A small sound classifier, trained from scratch: batches of 128.
Rows from block 2, named by matrix and row number. Rows with one number belong to one neuron. Each number is 500 + 40 x the weight over its row's rms, rounded and kept within 0 to 999. All counts start at 0. Numbers have three digits each. After the name is the row's rms in percent of the matrix's.
# fc1: MLP up (model.blocks.2.mlp.fc1.weight, 1536x384), inputs 128-255
# fc2: MLP down (model.blocks.2.mlp.fc2.weight, 384x1536, transposed), outputs 128-255
fc1.872 109:528567549550530525499517564544541469482527466523458534515488478497551468483405489482495464483485569543517539486523471463539585571499507520476511521527539496474561434402480484503502460587531466448505500522557532537468454520537490501557513528589511552472449537480501521506467502539482491454460465488564534490525482501600514483473474463542517543508560602442496480505533515416457509521496
fc2.872 098:474473520452455424534446516521501470519461507489512433462464516523532596542501505565482514585525476481531467480478553476450509505540544436511485494444444498425487589571522491430471490468558563525567489512498489528547492507531550535370472523479461423562610452512530560541538430445502462464550556491518556512497504481452507547543520553499521440518583460503497448498431501503488490501561
fc1.873 055:452540551434492504574486518495523554459442541545581515445541496527493497552508484521471575539445482519431472473540509553464527487499560544465433565494546405388534453518470544495514495530477496520410528500417495522552418470526458527497515484538495522486489535505468534446541515480486436544501504537427455477437519470459462531541541536588486559499466506531569463545466602514533547518502
fc2.873 054:471466503455491521451466578499515425473503536542468458545492448479502464483495521428502477504483555517543506442532486510507548538465560400525502519522428442467501530494485531426477437537518522545451519506500461587437514440506465546459426524496432494568555464408436495511457517412475480448502546519527490488572489569527488492487436507458529507543520493448510499540509550478557425456512
fc1.874 084:482472523477480540537460529466545469555527501493501500463499510509469581532484545520476548451480489484477480527567591512542516583496508510540552507536554470416477458529510496505450500561538479437497501477533503561506412538529463570462436505506503471546488514509523471519554511555560467529435510495525486530522500498529511481534407471515472462489538481413484485503567547583551500446551
fc2.874 081:474528498500477474457493566464505511475497509441513502502527526500455470552489476474470501512479463475526488539475483482555506512481559499527494520539461538523540480525439448450440466455514469464494501521522523458527514416471510523483531480484483582531471495506508534607477436488516374464485503518437585511520428492491492475465617521439594549512464526449506443457487430479471459507510
fc1.875 164:564521468454456526558569512426513526443501490552511608549510448528488433430493540472526512545521566517493523437494467517525511449526490464502488552505496588492546492548529502521385452538484474536451535462456502476486494548468498446507498574554489522491483522494497508489478506536449465578468510472586547462477475533486486481506465492449508505475557503547511489524570553425477489452566
fc2.875 150:516450437473420475555489529480565515571537484482489433528458468482489497548458555485538592545474468494522445475485549495503505537471465458490462470431500494447456475551559464519509469412467471425494482534495518519555507483492508540523504486536500511525482524474501501489485436556562532478576412458399483480549541488486474463450517494512487484545478584532572511465383448488491560501512
fc1.876 102:541507517481473506544431533572469446510508424490490506524430532479519415557541488475524475531470576473537476452442607545472476557487539483521450481476548543497524489521394528500490445540531429578518527507452500458524471450470470466521469446482545479479610512556504441536471513449509495554518415453559529524499499549553465464547468573459445480490505491580522510447469574450406475507456
fc2.876 104:487486482488452464525508475519463455449463523500464501525461561532515566527455478535548471474493545457482492492483530436486511471545555514543507464477526471514550518533477537613553479510532456500504478509502482524536448473468531485579552553481446551398478484528548542526547460474533455523483525521445522553505533490487461417491511434449517550489525449454490459449546526480502459505502
fc1.877 091:492465500533557481433518526531486442478490482482524431486450474567504553457521504491541499545534494485483527505463503527512524516437455471498494405520537532473551389509502413512464489491487469500516397464503454467544402527501523512442461517504562562560501474510533533538462523583527512456518462437474448533475459522504454517551560504497502555490466479528461443492588457511532593576486
fc2.877 084:525527465441470473529504503510548501466515508550482494448451469487464454586536533484447521532439481427443534529471507521519531386521558591444475547486457483440449467551486523418536498536539517526501533519524495521502510452549444457525592494467486443459407501529447489547504434480504418542503452543500564498549541553507514531470483452579534433524493411469528471455510467489509498493504
fc1.878 093:506557474529473516460417538522487528547513573468524411528521492508492537514494482536507489535497515509506544485466518597502450485506492528530472531461499489494486499475452461512535467495455442426521556596457537513510459502546581474493490483452526435516510485589558469504524446472529439519486493509469512465473479568414466457519518499511523458512511515481490459483482498483553410430444
fc2.878 095:510497536478444506553561505465514421559491482441556556422509476525424506499528487562523469485537501502456459541485481525396553553514451531481498483506468536503479492496511520519525588449444469496501469540472358488466459567581525518468479471558514583556497444432499522537527581485485485521532511543501466448521499495506508494502459513540474542546431461542461523509560451492485525518450
fc1.879 050:534460472431476509568480497492497483528468498521428534473509552527484486541501582496563553436535462502523519467577478512528532546550493477441565525422477542484522566498455530543555493475474486485521522551508544472421463468587488526445495524533438488504486558467486453494453479512514515548439491547547530482408432517476451484422552487563434435544494516584548469437530479506516451532480
fc2.879 052:494514463464490555482473536406545494441591473529517450539495476418493553556495457500477516477502498473512502551451469422518579474466435495506514519562491507474437451575535486529428571459495499464539509521468468614519529528487531465415486499529508533552567520539508494597495538512524513479506507494437465500510531468474529453520465480588576532482528524477504461532481510414478481493437
fc1.880 144:566438469523498548532452513480519497464546457483485443483516509450464498443490548497420473526456493522581459543422479497532567584446518473484427451440578513479541469491435496496485490536502533521469535548534467543519439484491446534452533469495507511515517461450462495514504481402569480479439509478540494458455481463415559450541555506469510550525467566495471513533503509459491486480533
fc2.880 138:431485527501527518480487459468517465561478463519457559513496546484508560473473482488548533545488503459428487454523532506509433525507465415500568539514495510526507503550459557547440503530493463547484510439483508511517538529491513451482448479562540450510540464553475483493546465445500461512506469533496495552483451525512493484526507540451556533488485466516464566476494534480503500559513
fc1.881 085:546434467507539477535448466545504428484523469465521475518479485426511453628486558494470400496560500535480448546506570513540435484559498527552576471496503527482555427475516410445602455461531443512542504530454498572581558477512491507440499577482544445528470627544540498473444398494551483500477488557505542508493447541510492513526523516502539534490473490492526468543581498475411502432545
fc2.881 081:454584443516449547452570515495486527450441528504471501516578535524415520459549488448523567514433503504520492438514508525445579484471507483523501449513575538461528490492497470520417603533477512526496544487468514501467416532583548505421507469508480536508493505574532499462495576470498480480511492498466516528511447440534476411479556546510507476454484519472549413500490437458529492583457
fc1.882 135:492523515620476517474559473546508463500518482437514531487498496490477485477506469553548529549474579501470508530545527537555463539480511525446460525448497516519474503446510534506475454489502435495508442541515431458514518529500583505496600488517515507544517511500567567512516487443426449508549541537476581528408469469437458499492507518537441519515459435456450527450461499472499511557565
fc2.882 137:505533583493530557486466442486465379509535513539516451456568538517476500509479484451481486529501492522475527492548434543516525526490527504517534569550519483537482498569505474478452437514507510566461410529537485533449499546452409520468453489436434511507481436532517437443533522555492439469540492496446502501487551455503503507546440493446453488511540527510532471444448445433472621470470
fc1.883 066:412503545520549485483522499521516453493460412509516459484496403507533504468468440414482585497535509524531530447479454447486490506517562433466515511557404491505461483447519491499508500480458445446449493467548491553515479531598450485532555479439563519478509521517533519493473524415499538577501540510415478501474572521479498474497510527530482545500516491518514508513498472544469441529550
fc2.883 068:547478482403490498442483542474506490558532488543505512522497491521533524493532551579525459510479499489454503520504520500422495539429452537463534578392566523533457452571545463460493515519503555596533473512425545468512483507481575466535492531524570573460457522500419497573473451542516501504546496497458563522529480480444468448475447447439536536508526468511458514536438503512451479507474
fc1.884 088:450505492585451559505464488510482444472452482505466495515464456474502455495491481553476532532593490523544537426522551536467484456587468515448419529559498437557506499458520512497517504490554500512541518518552549553489507469503546515516502513532536439480492485502484489489451570508505516474469552518438440515562445512504598597405499518508586459536514482507550448533523440540570428516501
fc2.884 089:528538507520461491520489486495502500443553450512440458492578482479529536556497513461507506522489562469447466452475481503442546466478540479438515457482538439482450517465545497508453582596456475532474456460474476540543511565415431537469488468505465529530533469501498527553479494454521503571493497481493446556467562581482418428485470430464467485477583478515496577473479494518472585587501
fc1.885 064:454453457514421513445516466494453597514418535411488498517569539501518513550534522475528544484400476465484507483411532488455423468479541466468482468465460548519492532470501479473484451485455479513498490516575474567505555434462540438570513554471444508478533498567506535502554545505466505552482475521492512474495539510499514514512481522528498543527494557512512518552521482450478505455451
fc2.885 068:500533452506469451550504428537639527483438589496541457616531479474454488455479489489545535515472485501561518502444505479518535472554520541502507545428506471505502461478545572463543535590558545441518462521471507571540521503402504574462538497461584482465450508504561451440488466506494488487503474476533438486529506508529446495460476522463508439539474515491468538503424484511501553516497
fc1.886 113:471539535524512559468518434533603504462464497477499553486510492510509520471435520538485516491477459490524486488452480485568482517490499418542493491518465522525494495518501503543505543507442536501483516406477482523523473405516506456472458420546494481480449475488422470438451484524565514493477439544516508549474500557495529528481578533474562458517429488568535515513536462472517489531552
fc2.886 114:537445428529520458478485479456453462534463569490520487546474517556451511479521493485461393465411482531515535410503521531537478488524490473499521494471500446536496523572525446492482546499501556508534549549490460485557454507531551489492507620557474486457487495498516529512522557461520524412512496491484498398505487521509483538461500431501419502455490425480490498530461506476455542522426
fc1.887 134:514464526469491488498497420497500411533539477519535530462506551477570464445477493430483529423523492552536456519473559477478484526464504553550537515457526523471532476482431492568499528504496427489492517491464502549503476495509556497557461488539490424505575475513492454462582520503540532528474424508397435474462510424593533517566478498452506444521501488561517503486560484517485424518455
fc2.887 123:478504441546515488473473535500564527549440436526452467493485512543439504489433524491494444507451527494528489487469483474484421539507469487490494526554488461523479495538482501486499479544549514583543469574525480500511545488463516511438540382533441607492560431492491535521515446503586581575530549405544536485511530557463461505508492486503535485454476532451504567499505542471520535489536
fc1.888 106:537450537478460526499550467524536508491505442504503476521451504571426557514544550538545480457442493541467393446473555404491479516564463466501473492480466475480520507478494574423511422504560471462574490434457532528461490465505492514401497521474497433437473505452452556522503422525537510503485488537544516506479480466494449479550501507418481502469545456477478555480448505513537451508506
fc2.888 097:438523511494486483525524501453573522532491468525479542434532522466530514483449450559558539544463516501510535599467484578516489528485526490490471466541517520480461448523473535489470536465472528556448529553451536535538489391491436466555478548454469468572554427496549456501501476494510528487439477501567474459540520513571516464442465437486471442512463516487434504472394427478485487470553
fc1.889 118:561532470501552465531477549491523527505536449556465535475493516537483566545515526550535498519543450533472584568558424497518533554499505483487454502554475481486455470512472564485469557503503516497523466477495504507541532538483494490561519445508554519506535563681494480523454508454425441526508551527455554527522480517486526538357395524536528506500529501497436539475454450479517468525442
fc2.889 112:529434526488468486492496460480471490536532378522517485499520508519558502520544480535580525490515515482560530501543520555558431525479540447491538530435539522427531533488490480581541503549511470505504527436521539475521516478445462535489458495512474543570521472488495521503567505585491429446518484478424496520484418516418591457519513566497596508435535555480469483485429493462374542482545
fc1.890 128:440522509530545529473477462540522495498490548486507566578467517562484496479518546480497478478450484511536433466566532576552470471451560525517584537521536492548470548548482498485508472583464511459542483480501490445481598426524591519478467523554532528513536491549535492521421510506538530461516595508513447522444576465490488540539571514548489443492448404477486472428480459513588534541484
fc2.890 126:517516515530611480536485456440446470540481505459482484518506483545514539514536563533456468465513497477489460535552517560467546483535485440551483467501512535480501460479427548528513502421523569441491470444522566542443540431458520463488435481542481554493470502523447493561541472439504549484451422523495437524494495480522492498481450514490495499533477517444502536487482528527520450422508
fc1.891 079:473495555492473531554478498547452498477468561514498451465479453457496527506423503458501540454471552422406500450502457475476523519478540474473498528482543456485471478600483498502471543523477482529497423546482447443512458442491493570511463490433522452446466522567542535465474579483492477496519525481535438544512533508580470514530506505524531514489446533485495458576527445521511471516434
fc2.891 083:530507525506477558551458441517525460456487405489503485389512484428528548556460532545525531455548562545475456497514490579521515469518576494502483507442461520512557508449526514487493519469520498514553448555473562521533405505428533523524516514419462422424504474502552495531588453439528517479437550510466457504488452536471606495540509478468443518470580444553516507496441476518443446521512
fc1.892 084:560504558479481574513384476462478502524545513549523510519540500567447510579487495495517592488556483504515483462478524456490550561461471548511423502520518497542458523457465507501554488557536512531461456517424459538505481549474487449388567535495579490480566525497499495487460517538457534533464477474488504524424492460491525559506480527604413539522486489469448467487482498507492526488460
fc2.892 090:540461526558432478464550488494519567509491447419506426477512485540534447482549528523541475497466567508480489516500541546465471595480557510507496513506495501552443545562500462483526532485546431514535462451552499531457568493457513478531473489531546498586487570545548471582520553530525437486528481499495498518507496540566459513466481527445526503551519515519444505462517491489541530483515
fc1.893 076:444576536509475495472528560557521428488431399523527477488529464457515510565476559457548446510518549498564444455493512468577457493499537512510514492478540492533600505490489523496519473576541409470521524519433599530525457504495504481467490442517447497518521473567549531582522472425546536463521470508532592525538529501485482445529480494499461520546517564444505456558507495464426503436435
fc2.893 078:498562489533505430502546521499481483494520501473504448506568526464415600540572511489536493512536486495519458558518496495445533520437458493477448474477484426488491509481462492536466467485536573505421564514566462408562464523500574552480531472463571455548506576472530510497555561477520549460568515552536509442501465475495529527503468423498467492489520487551570524459531454496536525469520
fc1.894 134:485446567492479479507469538468536537542497467477553543538462527458519464464509503475407499500455539487484510470507521479533518521499525517452488475426496471421515593487502449544498630592539513515550459480540531523500547538537530490507453498428554448520428570491519538514519467522444539442446460511671487524471571502542501487465489505554532499467471506473501524507446454473574536469491
fc2.894 125:529497548458512539532533440461535556506442458556496470446589501588527454445429515560530480507591475547525521480617566446528545563435432476523477510542507504522496488505434534450498444443482499511436529531501551528479483414489514510496504561499426511516507421525484508492568478491506485463501538471448492502551573494528574499517483460445481477522563472497441513487504553517518575496518
fc1.895 082:452487512471429603512472554558533514422473496537486499470444529528526546540500504545456510487472537517431524513508466484540484542510590495426557439506497555498526511557509501403460500543481470461499520520466562484462426398480536524528501474512521468493472483500472462529518467516453497437491407465521528518445476520500467519480552544486525478541537475576445574560540473459527410477509
fc2.895 079:516470511508497489566523468490432475576490453545543427508571493511448561485527475577521539488553563524499505528501488547535500471488459485518477485515426515479492575458465447626470470515475494519462473531445481501549514485490553549558492586514503516505546465470527494492565481478524566524457452496484527533568524449488563542507420496456520527444489507471526548468494517515461472498496
fc1.896 138:500456541454462483472421530422485513495435524474491453499516565520472503535518508469514554526462538470499390504521487489514479483446495431563456459478528508532559429441512577512544562536489515518503488503494550497455439409564478507504513507485517524474506455547549512523491577535556512484492471532542526477554522569525516525464555554482495530450515516552518431479505491494539488508456
fc2.896 133:524560466540465568531565445570471532525487482528518451542529568481489514523508483511552478485513417400420571513523556436511521591498574491556496556461449521459496470563454450483442389482565412429528529522466555434520561520454471528501529462463477476468471529533448489565416528467537464516487526496435444500471439545530513466455532526540482579510504493485491498507476553529456473538524
fc1.897 090:585498546454490445448445507497527535530445557494532483484414458523513575516540536488496508466502548548542531494482584468474551442497457496485500513560511461560522518548520491504540511478471481498479548549529531526485467443480497518525588489469462481532501484516582502512520445522470490471479499503540488505436457487551511480427456546403482495428455462477532574544487517486489504504494
fc2.897 094:513563506551512500508458532440466462518440502494547505468492478515497511472560568491564515539422472461475489540519504538427470502462490495519523540530533464487430531494478564432547432482472462498512511500491501487525495473536428438521429502502417586482459530567519504441555514526467488445453578524506512542513488442519534465541370562486440576496516522481501519567489469515485563477529
fc1.898 149:509450472449539483488489489482469577464436495467540547599470480499527468561432469473403436508538502517480477473543512455514567567489522474518526557518530570458506467498506540492452558504427480513549543533518484453528537477503534527467512530447429477504477533448557512427465427467564491466528521522582548493471456524479500402526558531543519454515542512485502509520508466482460484469565
fc2.898 152:517470546539435449461504433436528540553525488519521498506506483573536544528530559493533525506484547484480488503563514431455481461461436516464490478491526521565476464460538524533439510478403465481479518501383487541493416521465508494431554480489444494512555504499436514486514484460470477475408483499532432504529462441454515488471519461435492543442502468474522462494548480470556457493436
fc1.899 136:547534614485544465460506463554464456483428548452485515583526525455437451416519432461530454502446509535512501598524510525454508496480481582506535476504441481494512541457500452428518480478489517541501545450545504519526536507476514516477412521507535543563500472556498545519502548552468489436481507592489506460489507495500506481572521564443523494510438471555492487475486505498488500531533
fc2.899 134:443481487476519511469505476431478502535481442509510532435536473463506450514544480539463513477559557592522487565584511549555529492490445511568422457525542523467523541602525475559422475525542491570494437511515427493475459481513423487555515495517547516554508516533499542456591463510478525516592497455482538507525473463464447550547487521452504450471519547504459546473514492491508466501551
fc1.900 102:471540442508521441502543540518478520510550476574473497505532494522513517550483569527531493501547499585439497497582452542513519449529521564521536597530536491513482549513543467584571512515425516468541456501472580490439577484516485430458530518531475480476565530482446471572479538507472485463496498511424499544517507450531488539555558464579468466558467483481466457491541494476566488458487
fc2.900 109:523519447481454491520505473524477481473520534479490462481483501554524533471497536506491521481461495581501446479488514550496483488502466504554490486452524538495471513558398470507467459481500546483524463478547554492513472494489445534444501530559467474514433518506532525460512529472540466532472501504479458444516544509465451465488586560572544458489442473390607412485429500475531519548479
fc1.901 109:469503501513483473548485545543454526490527485476499564494526446508503526501513506491520499480539478562442488568546453492531443494499491464484456537451465491501490521487479380434481473561446466481476559481530588494456478486470496498509557472474555426442460511463541517435442504504514533536539448528505517523429489494544487488492483517487474497590478542424538528562561555562533528461474
fc2.901 110:532534421550502537471555482562491537582504475553563495469522511499507521501553485480488547510555466419531535509440519585565493466447585484519513455519524459474488529530465506466546586473534550534479537542517463550545437459545522534527458491483441424547548464533459505545515534408553492484466486560497533526467418526463449501489481511493426478513420487502468493561491457528507412483442
fc1.902 100:424491555555459518449489490491531490509528476554504479493535542419587491508581497530515486468510557467528504519478515591481489547431516495435480489515495508529489535411487509576501513506555582527460486506432469527538514527448496523481476415462577550530508508452525570485589463488462467438518503543510487505587497466531449493509542508490539503436539524520490496515541575455566529571530
fc2.902 098:479509498485537477432473556479531418503466473418499436451563515506444518483524518473506572536468466488484481559549459501454478453478492440490564506519546568489547531508515515515507426517570444585520549555537475475502519384524412513468500465473596476579482492517572427510494544438532480459485505573489479479457430505493514516481453487551543483443475509521522546539498540492547491502559
fc1.903 101:490485485617489586570476439470440503485550535491540553494475540433514505488489526487577536537561389458492466454463479547502516483435541501483543501440495509482536516500474479474515508555525539504475475516544498566466488501543501476524583468505474493449520470504489524563502543545527538509473500606467505470419553553522512462502456460534513516412474539483566558487503512494521512501488
fc2.903 096:534497521458479473510483497512524512434439452479517489486519511502458520491471609518485500500380524427507488537414493504484469467613508462495536490508477521471574477455542551386491485465539484461470512475493482457486509502395501481436466446559497555452544540472511463460508487538480508524435475508548394497490531486481489516490485469547511512514546506481532530416459490522462487607504
fc1.904 129:578464565563513515515526489541481515483537478513554499474485438493552444465478497475517575509531490508423508497460499487518506546540546503522472476625439468503455520520490523464572500499515424569485457462492511417523556542531598482546545460520568512482508481560509514501519506580551475546534463577459509477442488495491450466500470531482479513493541527528546478456502501488447502587487
fc2.904 136:436501526467498485570493549476551420471523568522489469555448500408481480574554488527478493451578503485557502455503485545502469507439512474480546488451462475466469523453536490524472451518463506447456488495467483514458471499476459520564502582445545502507445563440488532488499512476453523446561497531494510567506518483555586466458596528572499477541475447513417479498481413467450482554506
fc1.905 101:494463510595562498483542505530404548462491472522501512473474545550515486499497524458420548456494495528485526507503479475502442498459478508439506522479531591540444505529480426473444522544479470436485498523504492505535501538475530561476439461516482486478470587510477462517525494533566483496481520432492545522468527475550533466472485624488543534547518542479438605566527513435575515496526
fc2.905 103:526550479509436475522514468517516419458527491425489540512515543481464437550490474501514483579500517533560478533511459535513505502479511501544474500539534512530494513503594534501453522486518534447463581468532451554580535457521533493458495520438496492528549433584463481525499539543516553458449533490522547571537471537507498511510508444542530483516484551443459503462558513495427433534470
fc1.906 021:502503425487497495610514538526550517417488522497483560527499548506511541521507538548497528500414457448442500479462521502457567558528426565544514473463487502443471415432506521516505450427539518487565496500484507555496524494486467534485519533476472504427496534525446498502452490509497422516455464570454528491448527443472509611474577471506499543569519560519492497451521445465417477464516
fc2.906 021:541410442536473447474482445518435421555470480486476511592496532583450485510525557487557477540509517536489505491536497510511548522474567485507480511551495512467451479537524560512530490540491525527428487493506501443486435552494573446535486491569402561549525477468587439542413441485487474509543531494533502467549485512491499466454422502452428539510525513502469491407506473486501489492480
fc1.907 146:459497583473545467492534428425465529444473502443538543470490558463479500535567458503514496501448475470414431530498436467514530517511408518448523474513464553552489518400511461513510527474441505533511546515446473554439482489507504500507470531553478467561440486475475527446415485468483497523472446537435512490480521516513570507394458554500426448522549518484455518453528476442485465468502
fc2.907 143:489428532438548503538466491464540506421528482469505449434450573504482473466548382493428485541442477545516424515406414485487467533450488527514532529420509414485522470442562476416437464488471489502457463534590554485518502481530517558504503545420577481455521478601458570506487500479478472393548450510494474424476484485473509458533477530535477458487498519542402466476524585464495474542559
fc1.908 026:486499525518546552528504460565488518480466507556455476495478491499491505526528507514523467484510551477395576445416538497547492544540413509439557502552526487451422504502494533505492504452478453475434533455501568492470539522495450528503469483484553512458578487489497541452480421477466468510525433538448531527563495559513546475520404514510524472515528489535511513524492504478574471450559
fc2.908 027:476489509537473521594438508465424537612516493480508421464449553511547532483583519559516512399485552561560501510526462516460500433515501505494478497453450488448537454448495507565534485439559489521546458514454464573580569525456577567556520586587462478466442529457500492507477501483520512443473518540466520468547493469482525526501587516536474573533486520515484480468453574504480476501500
fc1.909 089:455473522437478515505553439441597499544485484530476483529489476574498525489620448498470483478487528479500549537499517530494553471543470542479519543507605486455534542467530467464528377570504574527525511538471466477572517396473543412453482532463518511443548469458435543516525505499483450574525523510558583449534482443524449477472500500482494555551530493451501523526513536516587497578529
fc2.909 096:494508502498563469508525531521520468397512471524523508507469444503480538451529577500470483497473490468471526477495575514504502503496510465503417456475476536545485502508593574467471427488536463501476510534488388583516518459495449511499504560584531509535574551555429535466490537504530446474573482498439459494462494550410486514432512487506526504492481507526531540444550503533507486484527
fc1.910 045:433533519479589518510444506564516545530484495521500508483557490421505561603543505551463489435464436463475550565483516513479516473469448488490516454572503507487426455559469557479457493513538525447481514493419487480468460518559515505492521506470501565478521536472486436434547468537487498466497565508460476598501446513414502416477472522548443553524521493508598474535463474448487489519518
fc2.910 046:501611551553512494537501483490484539504576463510609448525463554480528570511569518498458455566429433494496501520504565455438481551459513514524567472528562526539436478483487468460499405576458489516474496503448531459460515509509477542500496506389513602547476484477547484523524520510486486490484524513510472457456508519442508588543444524494583402533545438480540524544518440529550508476504
fc1.911 045:500483532482517496461476471532479579451437532477519449493511404420522515482555517597500498525524529494515495483486518445538523536566509457448488464542433494524513538515426492516475522551526453478526482543446517471514541565521395458497486520624473459476536527477542579585492553552499489441479520425517547501500528535531476452508474446414455456503532452469462486551530474504477459519455
fc2.911 046:546581506464451485521529579485470466551512530494449477561438476490484540560476487481501504503507476487562454465491507501500494453457545558500498507500511517513521476442520496490523436418465571536481519472542475467512498480560549510424498511470546540434505516501540470466409448474489460503523494566444480526446481510451470419558458450493537528481453500574513499474552455496574526479514
fc1.912 118:430457403507500526492492458463541551505542449498538531548486511481533517435451473547463496519568487432496588550480572468455462538502496540467496467539452471505551453561570411516496460495499555423469516458522535525545516519501559457499508420436585469445486495553440496509494437582498440607457497530485498485519492487458486470527480448428575458509479473553523589522523552556511500539451
fc2.912 120:544453456555454505489525561484480496496474485484432503549481478506460506459492483481500438522504467453498541502502553412488462501456426468495557478453474533492506515486519454436464515512562522540547570507493443518525492526424505508491500507503527491456446553498483508434442531511489533515503519476501545486492511514585579544544541516511442526528540602545473469522504474588500482493510
fc1.913 105:549524570519453466583469511491457534489491433495540506483543494533412480515465476503499473578498497451519486463508581532540557547488420471466544498448543477551529499432425468530518487466499502447528491453552566551519502538494617499485480482480499451541518528493526478502522478539537547427488408478477517485517519453483557546545519524473447537435534528505485562524505452475518565540487
fc2.913 107:514566551514509495463542470535507541497541436516509477450475488578534565543530578515462508616586450447461534499571476480483489424506475500519502557486491527476468526483547506441493486450490456481496527492424505539517500515456441451492465468473520492490498513517511474498494462427455557436460513496568473555476552478483561456484578460492481534432523537491489520428503455571445551483458
fc1.914 106:476479511527562524501525468428527474515453538519526519503503528524561502501542516507440494517449506526508513529456548550518482538474463470444493543419524501463485482471492502527550497509453470438494502467590493511461483549511479476493513476482581466457516490474478428492471479511528489512460457420513515452491500465456448511579538454577532492486492582496516510579516533538555460532514
fc2.914 105:405563467494466506559446557546446552552559504497416462588471411486518529518480517501499405453488536526469467489558439555515498473426535467500547532586442495436522583574556480409595481522556546479442461455450625486502533439483475504435494491529466549481490462537557535577458508499484574512537497543456524485492508568479484551428420463483512519565492488509467512428497496471499534536527
fc1.915 061:556561495546443482466534402501473511573447437536458555494453517436562509421520479498512562463517496514496479466528568539517458551505460471463560416501438438466530461504560504505531557496480450518489459511550435550448546553463551510527475441530513521546523518516557533515505544497570469467476525559477538513456474471501457525541474523529492491508495562543498507517521432524530538527489
fc2.915 062:465409557530508555405497457519536454478473489446569426476571511491492551527541547535517491410502545575531498455496501478429450494487494569472538505456507551489504549521451452471462469490520539524524494486496489411521568464434468497493506432536482465468492439457494484503528455568495517438485541503493540499428424519475526522392477495446526521566552478489486467482452492544566518560497
fc1.916 066:443507567533538455429488460494549492497568472527499521427519572514525425567400477462540502491517512496507517456496507575460485481488424472504537512502537468479473535578605474535521542522409550502478451479503603470502532494470462409421495510452513521488505526497437462477475493453442473502461531546521448548518496502483437486442481581545517485520502512457478480519470523468467484485498
fc2.916 067:588547474502499569452572550452514514514498466561478542481491450503515557428462539566482488472511484489456460437495534498531515518445464575472538485562469572542477541460504492510484515489496453527554498501509517452485468463446469444546497569519521500410554495457426483462517431518462584488545469498519512449556535458607556461483492467564518487551517491465517523521577450497451563477471
fc1.917 100:466525460517579479455501431556544492531553525505533495549511547477543552495519502494489493555513492474494472485522621495497456519543482512564511448511480479449475478520547422531551579506479560443504542474518464559575502514560515519509540471546503534510541541486536488501532488527533566534535486569457459569508536437541475502517493529502475472532524522525572483511511387491419451497467
fc2.917 098:500514537502514457470507576495548504532502539464468429587495579485471522462566475493538534492532481449503513498433536490516466496465514537593471474482446510532441539517537615515501459515520546462471501521513480505475462473507510539473469509550468458443534459448478532486504512494549460519445476550491579548477453487533464548535441518520560501440546456507467506462528503487465461532446
fc1.918 094:474546391492531497519486461532508566496579481507513488504450467531464578568552566533505484528463505494500465503502464551472476454489494471517542568476515493476475480527455524489474458457443565510490495508523446459489497449469530580507512505497416487502483444464530508411496501487561440506486479498496424487449508530489468451493457480501466465501550473476529493585524545485603508474506
fc2.918 102:528491493597489562456485494512462491624488544527501478550565501557499521480564508441470470529499537551498512502444555530555488519480436481503485569473514473477545537440447532441591446524537527522514459539515581486490478453483471514473489472496518531497507534526553450544492558460547482475474489526521490560518520562457458451546493530559478437515479493435467529536493556496453534467495
fc1.919 143:558488503557473523524550492543440454424506519494509432434452499515478494527566501509575545584447455465495454494569484553514441461529493510498450496451557478502504476529441536516432552491492577465479635535459454493485495483495433518484477455540511508510439543561492491490546579479561415501516538506516537494535445457550541485458493538446515514557446495472475525504551478487500459528457
fc2.919 145:448533488471463485503435544574474469526485491494532429490548496493525491585476524470514472608481488498506482482539510466481496481465495453499564472532452499467501488544489509494468455550577499492580419466495512499522586496575496508440497501532529505522491468468513448583445499493466510504526527517456593555494554516493496450513539471510468513513461544569523466528570535510503511508522
fc1.920 153:530470502571440413520449484448494509505486519506493420414486486450523500599494543470469510486504519548551430521529528443483464424536559550526520500509495443439482512525473518510481491514550495499453532499532545506551550467532440543536458507534493500459443569509494538550485512549398577553502564453527395474465543547482454470461469446459549522498524459527458485510474496490514463480460
fc2.920 154:569502528493515462505499486498470560479466428501569524512459510488459590454525583472497528459543451481446532469507495479563472488478496505551509507475518479492483542465540462500548478470561506556438473494395497492571487459495537564426579459536443532497511510512465517486517501521517523490507535522540529462420582517467502525510410508516458487503473521525557481539468529461416448529462
fc1.921 070:475526534427495505475462486538467458560494460504550483519535495514506546556469524468518480511518532448488500471513544521498521509541504482464494525524505518538501504496470503472484482449501428454528561485520462473537509520523467481557468409414475572515454492429479493476484455423524523554517453450433478520537482507516472471510465446501455497475492400492437521533437567557579468526491
fc2.921 072:411562489433534453551522482514539567472461525439424491558480473449533576454428457531569566516503491489489501483456490468547551406497532542500516505485525545416541517468453483533542555479536455496419502544502532488498521498516562554401482460548531438453519524478498471483461558497556550530509479510455509506525502517502501551443472442499492553479505557482461472527501462490477517482581
fc1.922 095:572517541526536502486499459480453510443498401531519455584476496494543551459537429473464435505542516475505499466496466511513379511558457466576436497469556467525545492547549457521546500505460547528455514500551461389427489514479500539503447460456547535504532509526466433534448445512489528513451509510511483520515469441530487438454543425462560522512482452420495438524498536512492453460461
fc2.922 099:545540397462484510490564457487564459529467526468505487530458498485538490480469534436436490547534487503513439555526495467495533551502490513500542543461499501484463448529535532512476480443537472555585483531506520497502473572471519530464532470515454485522469503570430466507518488510552493472524533506485457589475448579499477554429524505512517528470468563524545530524523528448511533490473
fc1.923 090:502493533538460523523467543451463461560428458561460557495479484456509557520580483426527512497512532567520517448530487424492488458503462509570491486508551503564428485525510516534520539491547565523572565548539470473406475550469405525458530544503479557449554521532505507511458482488492523483464456503526512496517477500515529541558517505505476582520587548467497522459479445503420486547487
fc2.923 095:462517533482524454560524546496524464540471461430488577473627554483481504499435464520595408484442478600488462467459488560507523496526532480533505451523521458444470542490448510478554475461557507494533526452518491473409528464403437458426529489547494527479520512492455546538489492464471488516483540474456509556509487450536500542541436543473528531498476508502490470520514510543430515526473
fc1.924 017:483481496477493487465509469474525542509526496458481442452536484504508491517496556408561487494380519513465538492517510493468466531434513565456508479554542507454524528433508502563529445508444491506514517512520482566525544492494523498472528575515434555513569528459510547479476531543476531542489458533549535466508563560495449538546520494559527537505430494483504454461557459557410463505539
fc2.924 016:481551471524586595550443524471502513436537487510538488550495468526486495460495495509454527428457543490478470534555525527507540432549518461592525451535441529511494529535505493490504528503568441507526461473509495373475430476503541502499544454528559533449492527522541513535526504485467477508511538455505499469503468478478519485473479438483541511511514468563535517459447567491481479518487